From a checkpoint of a small image classifier: 64-pixel images.
Rows from block 3 of a small image classifier, named by matrix and row number. Rows with one number belong to one neuron. Each number is 128 + 32 x the weight over its row's rms, rounded and kept within 0 to 255. All counts start at 0. Numbers have three digits each.
After each neuron's rows are labels from the 100 images, of 14976, where the neuron reaches its largest size: "strongest on" is what is common among them; "lies over" is the class under the peak. Only what is clearly more common there than usual is listed. The data: simulated stained blood smears.
# gate: MLP gate (model.blocks.3.mlp.gate.weight, 1024x384), inputs 128-255
# fc1: MLP up (model.blocks.3.mlp.fc1.weight, 1024x384), inputs 128-255
# fc2: MLP down (model.blocks.3.mlp.fc2.weight, 384x1024, transposed), outputs 128-255

gate.344:150190082100123121140149120134125152189148153068132178184153141114173114183112150108138193169214121138141153175098146110111224134099154130219126100179134145125163126125165094153152090140158131069078187111142076097152110134148142145135119111155119133139146094075114127104152134158101135144172111153127118142121105192126150110109148098137105101106125121126156093123078198093147131177149
fc1.344:140191074087080128138159135123121147178169168093120159176150175099145131155125145094166181122153111176162138163116151123095205162124180114184155125164130146106132126141149087171157121148132123030072192129169123108159159119181154148146095087106119143124128095111114109088156142136095145131146127190152133138139120185101152133150122109163102135101151131104147115104074177119126145186143
fc2.344:161155122100151113121156126132159134190235142130139156175143147088163134118151124113166170136128154166165093155143113113065170187125165147159160128116113114081116149188165118165194127157134121111136169129135096045155165140167154163183110114146122141165127126132120146098171136165117121175114147163167125078127130156087143131120143114108141120093124120125114132079105178130141143125109
strongest on: spiky cells
lies over: small cell

gate.547:106068099093132135124056117167126155154120116100091099170063119137082078138103172124100128104159101156112119149124107126136107071098127120132122105111131136205093065172118115072120131125132077151057101097148139141084177081103104112157118118089177077165053087164094124069127061130088185159144128173111014163066123108134114160074167132086161123120142113140099134142076127080161132097146
fc1.547:099115106107132129088083106138137121147105120088125122164103116110112099115109172116071081096133135139102100121116136099128080103097120140104104099104091120186085070159100129097126140115125110160069108103141143126113176057126114116173121103095170075135073048145083089056184049116096152196154151166119078196087121095112104151095162178078149084124149128173105142146120103091165117134150
fc2.547:071150108114122150095070113132138071090179142090133141125062128154104117114099128077087116142155136162116146135161061146070062079109123108129113121090131158193088067127135127103161143155129112182017099115168119134126121119147139127175089121066116135134097107123131160061205142126103229155162123149079081167118098113140146129120141148135139143154121106105100139153179082084110155159122
strongest on: two lobes with orange grains; spiky cells; crowded
lies over: large cell

gate.274:116139132098163163113160143237172135176121130150146220119164135111169139095132132152088127115149165108137103127097060148130159120160102171116150125075141192089150126105156077140123154129153156071178141113104136112136165147140111141223099120147160160107112186143123100161133138139098075118146172137105204071136077088063092143115093134118121081136072161113169120126131168197127121162108
fc1.274:162123100124110078098093158021101096084143121082088083120130095129084116183111150094170100181087108144111156086148186116104111157112155107130088143167089082169109155147104153108138105139106109205062157110165105143146108122110144125053131113079096105148147092120124141100146123090140171140093076140188031221158157154177161093137123134134138166142189070135076135126154108060152100120151
fc2.274:090100080125127131123069173108111145159076090107088153126052118082071101146144150119077104132120120195157069095150095165114079085143127135186100130124150119195138110139119108084082110127121059164028137104138145148075050075104165068155140163099094098112137088123116176148103154096137201144163110115184091115080100133061097161108114104138140127129135122099157151077111119174097162138168
strongest on: teardrops; two lobes with orange grains; discs
lies over: large cell

gate.293:172123178101114181150170161232173124166126133108195153096170196129128169083120102181090116126126093093130117106076124182099176115114084165178135103100134200121158135133151114154126182138139154115120157139120145138104154157160160136135084124121151124093114142146170138170155127147110130135163124130136166114169131097109129107105077109161090066121088135138096126117119145143145118124101
fc1.293:153131173120120161123174129216158107165110107115215116119174186117185141066143091166084124101128108091114116122112095102111191163156097146172141123089151181133158123139140125189126116124109198065139090106126117119143166151130095153119084145128130143113097205118154167189142138169124088108147141123172202080138088094136112142137063046153118160130129182128114099127102115200192132129088
fc2.293:182159169137141113146175045141124113091177132144187085128184135172186188119125095087202136129167127103125168150133167106122111165113158105061147119107091130078070142104138152162176127129141136068196108132121113140141187151136089169135112147126144179128154154115136091072157126128140073107105127152076155112180170164182157131156138148127092124096147161150099099168130162093107070136066
strongest on: teardrops
lies over: large cell

gate.183:110134170123119153088173092142169130055112093125159143141129104099130125083104125146089131047127125069079111138123083110190144169150123111131161144131171095109165183160100123125111127119067155111178120117170125177224174110125050148094183130159135147076077132114110146152134134115114151107171184115177144119114127100192142137108171110074118124114090115104121172164180150161129179089155
fc1.183:111198155118106129109099145104133176109106096127139138152164127112111129104119132116084139068106104077085099141122097161152143147116154099144169145182179074105143156124094118113115127153055149101152132109153111198128127117115044169076121154167126142113087144102125124135108119176098163122102149140149124104120146151151104128088227085058134098071152179139137140128163133129106129150183
fc2.183:129143146141078138121123091081146105150099156142144112157134118140161155136112128103131096112073144111135148147118139153101255142156139154171150183164124187101178186143093091125096127091166144123135047076164136146241116199150104157134136077163133125139044157143102153099147125141072139054106140102179101109158196070074127135115195138125185126074077129100188150164109124060144127188130
strongest on: target cells
lies over: small cell

gate.587:125104118115090077133147067186159099174057129155156116083124118126138094129099106152102158108198119119064104168114128149137208118026118139086076049156128115168169104155084084132104109127108126139164130152125112144105092114085110097143111127164151140164166109098155132210148127144140143106143135081084118092154150111171141108157107150163106162099126175122136085104082129180158186165089
fc1.587:109121138146113123084195135195163179205156127194148096124099147126086108124126136149139118136121116142136098214147150147132117136105158161129099131129135128140120135172108140169141110147151179092146162160162186111229119110134194131145148126132083121228126185132107157152076144096163105135113104151138094146134119145135144151109085102157153151104138172087127135130133105169146148117141
fc2.587:071122168137100111094164088178123187184155099154197098108097142174150115149134129144161145129116163163112133195113147146107167163098134109112120109106123100101120117128110163154164136104123141124172110165107169130183122111133167128159141105150097163200191160107119161117142089126090092108118135164133095054158179132042109135100141127116142169087170168137128087184088113140150130159131
strongest on: small spheres; no large cell; crowded
lies over: small cell

gate.481:167116051139156127149126081125173115106092156144136122151128132114145044118143201116102161118146107153102129143138129164194178135048142163081100098170154132148155138116118093150129092104097117109126135080106100121064102086068099109141088124130159128136174125121098090154132173171125161086138146099158125114145135131110115144104121106157135125075134154137116136120074148180133167159141
fc1.481:134114141179109127164106139048090099110104133142082173136103062171141163112119075120168129129156173120096172087110119096091055128133091068102148126142096104122165137106129117137095162139134119153129115160116133148108103137070126112103185113166131137087088096130162129139097106111127142168144129141103131125101126077165145103201128175091118124178117132111134104143116132122115132094114
fc2.481:125145109143129122153109186096130101144103178135104171142125117069078123112105068119106126110140115112112122133170093133181099080158114150120172129120116183184140133127115092113134112180121136163092110140168145169104161157118090188103153122108157089096079098131097117116109135143184131167104133112087163236091082173171149121167152068137133088149100113097129174044191136140156154141115
strongest on: small spheres; kidney-shaped nucleus; crescents
lies over: large cell

gate.360:171111080037133091125096111199158116128117162111154117139152149102137076115148232129065140114145100127115095180110087145155164104067160161117088101134160152171125132149123103122113082109111143131112143079096114103133140104137139108157076127130139113158155144130144107153155130138138144074116123113141133134159125133149101119055107129146121202058121138133119141112130133197142130166177
fc1.360:079131183231122163156151131059080141123145098134100166097101107140115175134131025121171123138121150131131155081132146114093091148171088094128166154115088105095122130121126150137139174152143111113134109177158147152113121145119105120100173123124124147086102098148133143111109114127115110167145134142102123132090147119118152141199138145114117064184128125124127108141118124073112134109067
fc2.360:125131111132102143129092181098140094130093159148110160153093154065054124117115040107126127100151093124123092123159095140149103104162132126145153131127131149180147125152141096113117099192100099177083120148198102166099172153136107206112132124110169103103082130117128119113146158139174161176092145097091167221055082167180162143178134090127123080164112093101147181061200134149116123116091
strongest on: kidney-shaped nucleus; crescents
lies over: large cell

gate.610:158108114164140097183123101095105095116065164090107167177140114180168119134149126132102146144179140106119148107144119122185206086099105131097118130142121132191147159092182083105118120112154131184132037089088072154062098126090062127115150142164187142128146111114138172166127136155173168125125114094119113133087148100177149123152101121141112148163134083137149104119143132107165127101120
fc1.610:171109114180154110185136099084112086113071170107120172168139112159154120127145099138102152146182130096122157107127128123174212093093100132102130118165132137170136168083182083115128118120156151165126033100100060158081097142095057134109152145166163134125138114099137152150118132162154140128135127091110122146081142104171154105154126138144098130141131082133147112125150142097141100101113
fc2.610:149152107152137080142152136097109137093099125116132114159148098100115106096165152153098136166098090067095146084109099108182247130128080185151104140136123165127126144087102107090113124104106157160142096070116060134063123122118088158132102128157144095134080117156142150173068094147148097120168091115159116154094075163174179115117103086134077120217134111154139087118207100082139179081132
strongest on: small spheres; no large cell
lies over: small cell

gate.765:142123096088154102081107098201157121143109106086128125118174150119076127155114136106157094146154115172094156103093111139072106129045065099127162086122135129042111159129121123070128150086121173138135128121095119114162145144159106078107160082145127184107077107102122018114185138101102100114074127109109126200128118116133152099128162180144113141068133171111186167111103175127089130079146
fc1.765:118135118177125101120120094116134105110098107140082133163122171085113154097120105093164140146161161089117152063076173126110133154112129118150123127090159098097104113091166161109126149112098145137115144139167129120166087176152100122112171143130120167154049152112120087105113123115140114124099117113127113151030182133088142120131122150173162133154122194126151167170116158105121135075131
fc2.765:129111109117160150129123087151162059116144161141169109173166134104160147155093147077159169173134113114155151070121128142144255132094165121134084098142118179125123157085165120075156144134123114152090129104132106080101132162103154100156087093112104112187053139162139108081135122133163150166059133140108129102099150171127145154149166128135113090188096087162092163129125137110100162079103
strongest on: teardrops
lies over: small cell

gate.478:087150124156138093126078160171103117114124104080097168116149154093113130133180178137156120051148184124092132102093159116105119093129115109113131097098178129131153119150129146075106159175117112081053037117129124193123138133133151129105198142106151161130086136142120186127110121117105161115126151094126138128127166140117113063099133182143154155173120117136084115091144115183100147138151
fc1.478:163120131100122145117137098116160117079100143170127130188138132159131150122120080090143142156121100126142176117048135093109130134059082132102125140138122123098056176088142136149200132117049183158188190102185125076135114155169121116129060055102144174141100170109165067130173133134175157118102125150126103172134155112116175163103112063129146181087108151122109136161117135081201097051129
fc2.478:111101131153112117154118123142137097122135154170089069153119125070140085107132134107126111148162162163135164089090140123100205119143139131160144136089125166124094114106119120152102150116151101150093125101158172115070118108110100136133102104128142110124129142146155121116142127124119075177088126169124094048161094130029112182157119108090103117176117133131095127184154155148150120131086
strongest on: kidney-shaped nucleus
lies over: large cell; nucleus

gate.194:152108100143162158071131108192133130199106090142155182169163139102117173127128098138088149148140127076109111135135096142172078153133118175081171146112158168114171115108183116082093137137153160096180140149143140108125167143171115120172123114202144122091136181191089062130116096194129056142134195137107170124039111135083105090072147138095092081121156164158200120123107153139109138151120
fc1.194:081131118140150147135153115212152110143135080148157173154136104098140147126137092152104158111114159090133122130141137134167110166143151124082174129061139131152191074139180114128111176155166161059144142150107161131136161108134067157186121144129160173130078177189111112147154105179132115142161194123119189103060087121088095159097171121100154113151126170135172117101079140233092200157086
fc2.194:113159174143097128145180064170149109140169159145114079139150149187164113106130100135165152117143123103135187128102139104119149189111117085086183127170141144083119147164141125179148161125107184187255161162123134090170175156137102171114131093133153150129108173121148088128149128165110067082070125151083145117178112088190145100167153145137166123130110153118112140163125109129160085124064
strongest on: two lobes with orange grains; discs
lies over: large cell

gate.543:160108134038153079141080111152143161162115155121115133115149123067148091128142176121113152114081092118071090183066077131147250112043139145133125092107143146152121145131087107124113093078118161146099162081071140095148179092118118120163049144137170085108125123149152078155171128114114058095146085127116140172154113154172151096072112110109114160095139082159085110128114140209186112130167
fc1.543:090178157167155148137133122109122111125162088107109170112151122135120171152156057114125108073147131134138159053142129158044160143140098098134133142134115078104159143131105128114157163140136080139099141155174124147115123147168126112082107132109110153093107072126153152103185091131093151127119131134086134122084145129118118129169141155103069075139123133146138108090142145068130114155118
fc2.543:139125093147106118140078191102144088166092157163087151143082156049070098122119047091132119104159071137130087143153106130171025106151128137137148107116127151182156121160152085110099092185117107159069116111187089161122181145125101168126115125114170095117108134107135118125148180163173181144094159093103145193061089168203159159169128104131139088150116116114121188063207132121107114109088
strongest on: kidney-shaped nucleus; crescents
lies over: large cell

gate.207:127050125119134065127041110082135092117142091079122106088072122103084098110111148126110100094086115155121143144184101092055180061104161117106121120048087154149136136106049177120167170132106077144066140131131136170096150113160147089159090129083120108159105089136120136099146086109111191172140132141164074173135145134115134097097110155137137172142101101125123135120124102126127178166151
fc1.207:139161132193129137138165136126125164151137160198115194174160120100152185146135162127188176093115160151170161087085194094164126155172166103174129148170164142138079128135190114190117153139144170086131152116102095114171114145133088140075148142150131129121131221111124101128117168122140083124123116093102138150124127174124119129182105154129123111121175141127125125114155172181163122105150
fc2.207:108152178166095102162184087100139126165140086195153159132135116146155155118164083136159146134055096133122119124113172178135234177157096123148129125181122137113160144091123112152123118112151113092106174123105163148155075114102084139077143121181135151153099127141139187107107108085145072101096083146145125137090159129158152172194113059097129123086167175146154103135086140191136137047150
strongest on: two lobes with orange grains
lies over: large cell

gate.179:101162190122105157092154134102189170065099108143152134160131113145091131093143118123081120046160140071103124138138080141197173181179130125161178143121169102124159186158113100125081116150068142098132134101175128200238159084147041189104146147143137160073076128104117163162139129101118176092176159115174136128067137114152137157119156076107132141093096137103134164160165135151107166087182
fc1.179:164084078120153143159144134135134066145170158130110121117093156095127120161146142120184118186148126173192161110137154133097100106166135140086088116119096194149131084145185136147158133131201072179139146150104115077113123151136222102194107136087122134136201112127144130100146121118135103156160121126088138137135102115096135128141054177200123138180146081133119120117094120138160126128075
fc2.179:154107095109171116127133147197118135126154093117119154095129143112091114108140133162125157153185105138100089114140133103147000087099103109065104072095113093138086067137168159139152126150115133120142211174117113100019146063089161084123115189115129108133224112108131112146124121129180120197152097143081152165108056181169120100135057137136072127172148133162069113099122130203106120076130
strongest on: target cells
lies over: small cell

gate.350:126145082169145128177138123083105095147078185090107196166168122152140106170122137122112176176181126094153151127112154111190169135083123131131110116125150176180143155085161073116101150123155160116097053076122063140071112122124079141106135105146150139109150105115145103129107146172129154131132130132139111136089154128166149092154136131161101112112151073131137091126107136068153124143099
fc1.350:160089138153151080166111104077110091092075133134125162140126086138147124128145074154071109140170150092110133099151113097142161063124085142096111115140121098164132169097161110122126129115139130211133052108081093136090077143079078122115171164168155120134149120112123183144131110125168118140115129063101124131111125080180137115122129152104117129164112083130156110123191139125130096084111
fc2.350:156146106154127088139140127103113136085093133099129098176155099096104089108155158149087126155115094068099152082095089113153225135149084188172110135130104175118137141063111113075120124097112139163115119070113092149056125124120092165129111134132130089128077107158143146158075098137142112109170076115167105164082060159177175131119100067135098120218114097143144107126219102068150167090139
strongest on: small spheres; crowded; no large cell
lies over: small cell

gate.211:118163193140113167112169143086187176064095131153134129178156115155109132087163112123074131034165150086119125116170072145205157176195133122169178130120172084136143200156114108111075098145103113112124127129149119200227162083149055213121125148129148161073071126130130164140136148097142159099167148115160132151067147123132144151146156118118142145104116117096133167163159120148084149076175
fc1.211:109165173143105086107095128128132182133086104136134131122164089163155139102113125143088146100096135102066108155123127126155151131081123126181165132098153073107116180098056125131074110116061208052103091090144143158114121120100043156055153096173122118126069152133107105159109127125113137083086114148181119120140140120153114131116186075057145143073103166108125134130155143106121139128168
fc2.211:097152170146086138150112125060136129125101171141130101161116107140160142151114124092132092105067149119154165133132121141117255149183160140188148179183147144107162189117083093111103134112121102147104050091129141157212104191184104189133133072140132157117032130149126144119119143120098131069091147116151103086139212075100143166123197106129200130102107116103183147160150129045136127152125
strongest on: target cells
lies over: small cell

gate.224:089136135098143158184109084139142094091136100070103173122140145120102134086165229113041109123126106175139115089139124178146166074133125109112122144172114128137102118145151132116128058108145122146093156130129178193107119149147044116069097126148144096149188125177167197113127117122146183076100103134184121148154094149098138163146104141156101102152133105116108186110109068126110105019145
fc1.224:161115123128128093092078143124146133121122135154139066128123175112149087153117114139127066153153103147091132201094115117096194101089169146177132105127132168129150134135137134136122164133076104168108098109188075142198181104135196144157096151127100186155108115115136078130140083155075161151157141117121107177102151086127097081064153146142119183125129147139142092171154109071114161188136
fc2.224:181112089140135121111074154139174103097114130102127152098115109180128109143123106118149129103154128118139127136130083132145116132118125129118137133080136161154159123160116092106175162168113096174090114096201146113092119074128144163126140137125136152144100084148093110094178101100152071129103156186129131181065143135148084134060142138128136162058146084148125175149162114112113096126155
strongest on: dark grains; crescents
lies over: large cell

gate.15:154115101144163091127123158117065163160124104094129077133160140074091115137128154122131158112189155100118107094124135154118067116073123171078106083115138080128124076077056122000083140150113150200127140147118132093091150077174122132169109133140123085139094107102166133107088090135142099135133135180181181104102120199087140088081182102146107153134157091143130162106095158128123167138121
fc1.15:108169125098155162188186127112092094141120139176142130113167112119136190147138056168123151187119108123095144081139160141138167188122124146116123110181110155089161162129156139177144160165111134051127100166112082151082097189098114121091144128110100166099167108115111057199112108153102137121158080067134155121118115123163140130157173171178124080123104116124147095148141119119124143109065
fc2.15:176145152165071088186081147061123124168072110133141173167137153053149141085162096119162122121078101188136077059109074141115160157111127125143103147118143096111104147127111112163095122147132103085059166079117113137097088097159133105074133124116153124086134109172111110135125160120123142137094124113133186118089125139176171174158116144114122117111157162138176169093142135109111118054142
strongest on: spiky cells; no large cell
lies over: small cell

gate.298:132107151183135105117073101116176111129113067153130109101134099135123113094097150152107176110109120129079096146143105137117147123111150120142147132099148057099124106068084132143116130121065208101151077095111126129177105139114067099079142104148096134128045170078079126149135128083139092099126118118177112129154097139180131098090139138092143212088060155097141162153133176136098154121158
fc1.298:139110078172129063122137092154079088142181107148113127094098125137210101118126109149175109220158133173129103158125152101077131070061118137103082111082093124155094085110119151151174131095179117180116093123109146095078133148129207061116163085113134127181190146182143107130114161139116134161095112146124105169180130104126161116157106139136122136154146124188107122137111108087148106106057
fc2.298:149113095121155127112113128198122128138164086118134120101144141121083120111149128160129151131194093145101108123162126102139000137114121113101074091082131095131110081142170185160147114142104136129143216163120104113038137064088151082121141202112140115128215128092138104158128108130180138187124122131085152155095034181166115100138068115119059136179171115135079097080148094181115119095133
strongest on: target cells
lies over: small cell

gate.537:172124107149131096179114089099118095112078154094093158179148105193166118100162108151096145171158133100119150108139136096166123075101111132084125144106101126135123165100192091112117136121161121191138064101086114150075120116104095131122165134164189132109152100130182186155132136167164162111128107117142121110103160080160128141128091126152105128176148107143157122107129173116164117079108
fc1.537:085123137098114121071118158163148172111164090153142080096115147089078137160094169118159103084088116172138100149152119144079106162164124109167129131103120126127125054164067169124133117134085127093150215125147171109158151135138162134141089116104101149132111138136102113116122120101099097146107137156152102139165092162101115132119121099099165147102118146132105139132119100153121155152138
fc2.537:087095147109098178126102112125132123144145117123101151097085141158147151156097097120136118080188182167150123164155174148102000129124154050092152131132123083142150122170156146166124118154155085128121142175135190115163113102135148098107147125103130133102162122093125104090163172127109174140103164135116138082165196082104089111156159188135171142070111136093134165137035169182124094161116
strongest on: small spheres; crowded
lies over: small cell

gate.732:167108079048133103134120106191173120131107162129165093144141148118149082106134237134070136149146103135125106187107112146164198114088152153120088094138165141161127148141127107127107087115109149123116143082101116101131125117120152105159084123132124115161153147116134129157135130150140153089113134102140125113159116130137099129060099100151130227076134140132129150113108121192141137166176
fc1.732:081142183209125160141130149066072137118149099129097159108099103136113162144128038125172126117115150135134150071148132116090040140172104095133165165117085116103123110118115154132150171142145114128124109176142151170126131133136096138105182125116123152096101094146128131091114122119114107164131123155120125141101148118112153133191156159107131057178115121117128109141151129061116122095074
fc2.732:115140121143106143129087176087137089130110159157101174144083141065058144119120045107127118096148097119135105110160098147139102104164124132149150139130124143175146124150144091115124111197104097171084113147211113174108170154133109194109138127111165108104084124118125121112151160136167148179095152102093150211066082155182167153184143107121130074170110098096142186065196131129118108112098
strongest on: kidney-shaped nucleus; crescents
lies over: large cell

gate.172:172169113089119111135189132110133126118126120119127188142110184122176124127141111113118165149120119169109138110141135091083088156122196095213166120121123127105149114137130104191151142135108085049103243157097143095056120141118098167143113131112109168141162144143111117096176141117109095162156112164149133158165108180094157151092164049151098125109126121131142126112093212165124130156134
fc1.172:114104155135107137115093195171131132146089160132100120075150111166111165146113126155127104128123169152109110156104141127136039110170066085087155141101148128172102109119121131108084207134137136131156062141102168128108115166097152104135227147113142164120134128133129130127098118131151110149054149080030152121189146064088103127164098139123144093146190117147126111126176072155125095151106
fc2.172:101119122134102123121130141150106119072047104140064116073122111142093132116120119134120045109076076090089131126098117123190014093101074105079112138126160120179117118110143115092077112114089136091149075111134172181118117144065127084093145138136131122087140168124165097167095073134125113106113139104061108127115145105206086132113131184127146115130173160156094143158148114154139090112130
strongest on: spiky cells
lies over: small cell

gate.483:095125124106137146171189111156137121081122110081118158124143108126101162087167175098104146117115120140160138062143168156167050125161112129116131170147132115134141129153137136111121058126188125078098172142070174154106129121139081117084171102136129112105175101157149179098119135105161116112083104114127120122143104158125148149212098122112108108115157115116073171098111111171166113036117
fc1.483:152129152164105085099105169091118134174143126190131079125122117132142108180113014146189122149147124100114144177124119076080177156129155136151138100089119139114141135100127121140133225152073113170160126118174060097174135103137185140183117154127138174129084126085102058144149134154089130164157154136139163145092155080133119106109155162119153121126112159146176089153164184105103149230125
fc2.483:189114083134116109110085178120165089089097107108129139089106108167127115166129096109154099107145103113138113129136118138135096120124133136131155100112131170143143119167101096098166153159133105185096087101175135112078115065121150173123147162139151151136104090157098108086155100112146101160094127168139124184053150153137100114051166149123127167060151089151141170129153112095087081089149
strongest on: dark grains; crescents
lies over: large cell

gate.505:137091146124148146099167100183207121176147098134171188117199162088171115060114139143079174088151141116146127109114090169096099143150123151093115106068113147113118125109149122171116167131135138077177162117148095128140171139119103181166050156141146104117097160106096126149162144137103057095162106162088201065155092084103117092111071132118099126142093124122122097140123160207202081141126
fc1.505:112165095099110127145092173081099119092134145092065086137072100187075129201110137077167062188095117122122149141139154089142198117117158133133110111154110117149154134135136126079172093131117097207081159116120123109161091128113163104121141104076098155134162129121163128114125127089143220149115144122166046189151159160165136137141139114143155163124166116117091168115124119068075150150136
fc2.505:093078069120124115117048172087135143136073107122080138124045089094065090133149187124105097156083096134128098150144081130116041083131123138149099161146112145148151142156127099098131130100107098167072107075124158124123095105103185077166167130107111105151148143129128132161120127129131179116158103151164041150103109128118118172095123116128138134202140143095150101122127098122149158127186
strongest on: two lobes with orange grains; discs
lies over: large cell

gate.128:134119151098132094146158065188186154152145131138152108148140139122136068019173169154107186100162104125112116155165177145168152139088128095158125093138162121098145131132120103163107076131078162109115161126097078115069123073086047105118120158109173134137164098127132080095115128174078157056147114127176154084131105159158134077186139155080106100090139120102094144105127136189141159120168
fc1.128:202078116172103118133131123121154151155127130217145132178134136130104109080149159145148221182176142147159145208186147101136072140129136160145128109180133148110138110111148127174163099151113151066121110103140100088116165138066157104162175175135151111199178148122096099095097133166153168127172144118143110068097113139153111127128082132130111153077121137114142132126144165172123159148163
fc2.128:134131133108140180088147082146097206093170141110131103157174119163180146119114212164117116143145172138130141142105100088119251139119124106073125145131115135048114139141122169093159112115123156119163140151043154083121115105152138136145130112178101153182119111147134113142116070122092069140136116175146139099178125143000106096093141110127120168095126153168134113165066140141133161158164
strongest on: kidney-shaped nucleus; teardrops; crescents
lies over: large cell

gate.453:157104140185159108103124101166144163140125142079075128139158187106102164108148145117163143103109109194128194110108116074081123148116127079116139127060122159042132162112155156133156210118103160143124181096127084121154123142191079108080132098139083155140088131107097037127175158098104121099071100136104129199138158132062137113134099147138136152117170201107106110110129152058084120117148
fc1.453:136109102126140077084094043134151136110130125140140119138108124117057128098104119145193139132180133104096162088125126132088103150073111073094146113040156110083106102109134138101085134127100119105137158135149138168109150175118115097146201118124176168128061097128114072107141145112106124126117113098115104149072121113142164155134134127123127175149159162123169192147100143090122119070126
fc2.453:124115161114141113160118103153146082116135154138185089157177106122133106150093143098154164166146099137161156079106140137157255102104174122138107085137097139123128172077153113102139118114112121150073107106103125106135142156111149107151093077103105120184081160152161110087115104081175138149063100144131122101166143172107154156151141112159106083185100111146091121112117152094104156120090
strongest on: teardrops
lies over: small cell; large cell

gate.125:148112102131129101179113099105122086121075142084098174164134093178162127118168108161085151151147155093121163102145121096168128073105106132087128124106125119152157167112170084108120143115171126194125066095071101166066114100106093127120144143164168121113150091130163195149149132163167161134131108111151119110105141081172130115139097124140100135166143110127150116105141150127156136106098
fc1.125:092130146098121119071117164167148157117164095144142058103113145082085133150105175109171100097098128170129095154156114147097088148177122104157125139091106107115111078158076174112137109133074126089155209128146176102185148143143171119148098111082088134141105144125107128118114111101105104138100124155125109113162112161087101149118117108101177131110108156125099130135130107146120156158145
fc2.125:099100146115102176119098117119134125158138115134102146093084142163152154157093099117142132092177178159147120171157168141107000127112158049084151131147125081151147122165143147172118117152151091126140139173140173118170106103129150089100150118119133141111165124093119094086160176128112163148089165139116146083142194085108096129153150181126162142058119135091126152124038163198118097174123
strongest on: small spheres; crowded; no large cell
lies over: small cell

gate.43:135092118037152119120130130172152165186122128129123124122165163073118062119174155131083146103143093151096079153104103149166215120052145172142093113128156117156092130122110068142116105129107161142095153075100088127095141083108135109165059161168189092113138152152149099179136126141128158079148099121138139139195091154168142114067108128156107079109141121142084118120092167228195177105140
fc1.43:126092121059104094112162142168142139128137127161132105137121083130085069121138180161138122165140124121104085220151109149202159104118145177148092113117145122147108116084130078140111093135118181088110095085088117121127150094061109127180116131120177083137156150140093124162109124088148106117135135147174089099189083134183114121093132109135129106079124100138119161129086135189158139143148
fc2.43:126121151125152119124169068143106159113148099112176094118179105203192168127148193155128117133094184088123169112106163116093234171124125124102124132123133107080093131103115180137158161071150146105192129130073146100140095110141135088142149124144089162138160109146123116121131079111087084098178112158165107072163173083049107111096104161119118186109137152157114064180069115097130132149141
strongest on: kidney-shaped nucleus; crescents
lies over: large cell